Rows from block 9 of a small image embedding model, named by matrix and row number. Rows with one number belong to one neuron. Each number is 200 + 20 x the weight over its row's rms, rounded and kept within 0 to 999. All counts start at 0.
Before each neuron's rows are labels from the 100 images, of 14848, where the neuron reaches its highest value: "responds to" is what is common among them. Only what is clearly more common there than usual is listed. The data: scattered letters and digits in many colours.
# fc1: MLP up (model.blocks.9.mlp.fc1.weight, 768x256), inputs 172-255
# fc2: MLP down (model.blocks.9.mlp.fc2.weight, 256x768, transposed), outputs 172-255

responds to: count: two
fc1.45,234,238,192,217,211,188,211,185,219,207,176,200,196,190,228,192,210,215,208,191,182,215,209,200,204,194,224,217,233,192,190,215,233,176,174,187,160,188,197,213,158,209,190,196,193,208,213,228,197,218,157,204,233,241,198,198,202,182,176,196,226,210,211,201,216,210,195,195,216,171,189,175,213,209,193,202,232,189,221,220,210,229,179,188
fc2.45,204,161,213,217,221,238,231,201,194,200,217,229,174,236,217,220,199,181,189,182,208,185,182,214,198,176,166,209,183,204,177,159,200,185,204,220,223,224,195,221,223,190,187,186,181,191,191,183,206,187,212,205,159,169,226,186,210,240,222,187,189,180,166,211,236,219,197,228,203,202,196,217,238,195,238,202,161,212,173,191,181,206,221,201

responds to: count: two
fc1.416,222,238,200,205,206,226,200,188,178,215,206,206,212,225,209,191,170,189,189,216,220,210,208,189,192,198,176,212,243,201,166,219,203,215,208,248,166,222,202,214,208,185,190,233,189,217,211,200,205,206,185,194,198,185,212,224,181,181,191,212,226,234,230,198,226,211,199,162,181,188,191,223,234,227,186,208,218,159,190,221,223,186,187,189
fc2.416,213,206,168,178,205,229,206,234,212,196,213,189,198,184,198,178,215,208,207,185,214,221,216,177,184,186,242,199,181,219,194,206,222,222,178,204,209,162,222,180,207,216,192,178,207,184,187,230,201,157,191,152,192,229,203,210,195,247,228,212,169,183,218,211,177,208,184,189,204,180,223,191,179,178,201,237,177,218,209,222,179,236,207,236

responds to: count: six
fc1.58,192,213,212,220,188,180,199,196,196,236,195,201,174,209,211,195,218,215,237,221,249,188,203,190,186,222,226,183,186,217,209,187,184,186,164,225,184,193,170,210,204,185,186,222,208,194,224,206,192,175,191,172,219,196,211,215,227,183,254,228,213,220,193,223,221,228,172,218,216,247,194,184,225,210,225,146,190,207,203,212,224,162,171,241
fc2.58,177,213,205,202,190,202,193,201,176,198,160,209,191,230,219,214,166,182,203,192,194,182,206,183,182,203,172,194,224,186,187,210,216,205,200,184,178,171,218,221,202,195,208,218,187,229,208,188,197,218,196,209,212,188,212,217,208,207,191,193,195,203,216,156,211,198,224,183,202,183,181,227,160,233,207,258,165,222,209,197,199,216,232,142

responds to: count: two
fc1.634,220,179,193,200,195,211,185,215,186,187,211,181,197,198,187,195,193,222,226,248,221,183,194,186,197,212,207,203,217,226,245,183,205,232,183,197,211,182,212,220,216,220,180,194,211,197,208,191,200,195,210,191,199,214,201,177,230,188,209,235,172,201,185,156,185,195,229,188,211,208,210,180,197,225,205,196,233,190,218,194,166,223,165,200
fc2.634,149,206,206,209,204,221,206,195,196,248,202,194,188,194,223,204,204,202,189,203,195,205,220,181,179,185,236,203,203,198,192,199,201,169,184,195,190,206,169,199,235,164,219,172,202,197,182,207,201,205,167,184,220,194,208,207,174,194,194,160,200,164,190,261,205,180,187,189,184,169,190,226,215,166,193,231,186,189,207,209,185,206,212,226

responds to: count: six
fc1.194,153,188,161,192,237,205,236,203,190,233,203,196,200,205,234,187,190,230,191,188,230,200,171,213,155,196,170,205,215,192,201,199,227,199,189,236,225,212,174,207,164,189,214,188,206,175,218,197,206,198,210,196,210,192,231,175,194,201,187,178,183,175,198,245,191,212,190,208,216,184,232,169,206,163,204,181,175,165,211,161,205,202,199,205
fc2.194,219,188,210,201,189,229,203,161,187,207,209,198,198,186,220,179,189,222,186,201,202,176,203,216,205,217,234,149,187,197,205,205,189,207,201,186,189,196,202,160,226,212,220,201,197,214,216,218,191,214,223,207,189,189,206,205,205,176,207,219,196,165,202,188,186,209,226,163,189,198,185,193,162,188,194,206,234,239,213,186,227,191,184,180

responds to: count: two; count: three
fc1.150,177,202,189,207,182,196,216,150,220,183,195,196,168,225,176,229,174,197,186,206,186,186,193,209,215,214,218,217,191,176,208,194,186,197,196,175,209,199,206,228,198,211,202,182,195,214,192,195,194,190,185,204,174,203,209,188,237,245,173,189,234,229,185,209,217,191,217,172,193,205,211,188,185,238,181,209,173,211,224,194,182,214,216,190
fc2.150,224,215,208,204,179,197,194,234,183,230,189,190,212,192,257,149,210,185,191,193,228,171,223,175,181,182,165,177,225,228,154,188,235,186,195,209,198,187,205,189,185,181,193,220,149,219,195,206,203,189,217,196,188,177,221,222,164,153,248,227,203,203,223,193,171,199,190,171,204,185,178,208,203,205,232,182,169,199,195,213,198,211,191,208

responds to: count: two
fc1.338,199,212,198,204,172,183,181,179,197,209,181,209,201,170,203,219,217,197,185,214,167,177,189,170,231,196,200,201,206,182,222,188,213,200,199,190,191,187,193,174,184,223,214,198,190,182,200,202,199,187,197,167,237,177,220,223,213,200,189,174,204,167,205,187,212,204,161,171,201,157,169,196,161,190,211,214,213,196,207,188,219,199,192,164
fc2.338,206,198,223,189,217,214,166,251,215,207,227,231,201,213,210,161,196,188,175,229,229,214,210,199,211,204,168,201,184,228,173,202,168,200,205,182,202,225,205,237,222,198,200,231,192,215,196,250,204,189,171,219,187,222,215,171,188,214,201,260,202,212,187,228,179,205,177,172,212,219,192,211,215,211,156,196,188,211,202,218,184,244,205,200

responds to: count: six
fc1.602,213,233,217,190,197,182,211,179,213,191,205,203,178,185,182,236,217,210,200,200,243,175,183,186,219,223,214,186,201,193,204,187,192,207,197,189,214,211,197,197,224,205,187,193,167,181,186,215,190,191,198,226,191,201,198,175,222,230,187,247,180,180,179,257,187,198,192,205,197,186,216,228,180,199,228,179,195,154,160,227,207,227,207,206
fc2.602,188,211,175,195,216,191,203,225,174,161,206,160,184,225,191,206,194,184,221,179,223,225,185,225,194,180,161,173,215,183,182,241,225,172,217,213,188,211,183,200,203,193,190,241,188,198,214,213,178,219,188,197,178,201,174,197,179,154,184,186,210,215,190,177,183,215,209,228,191,165,202,209,218,198,178,210,210,195,214,176,190,198,207,165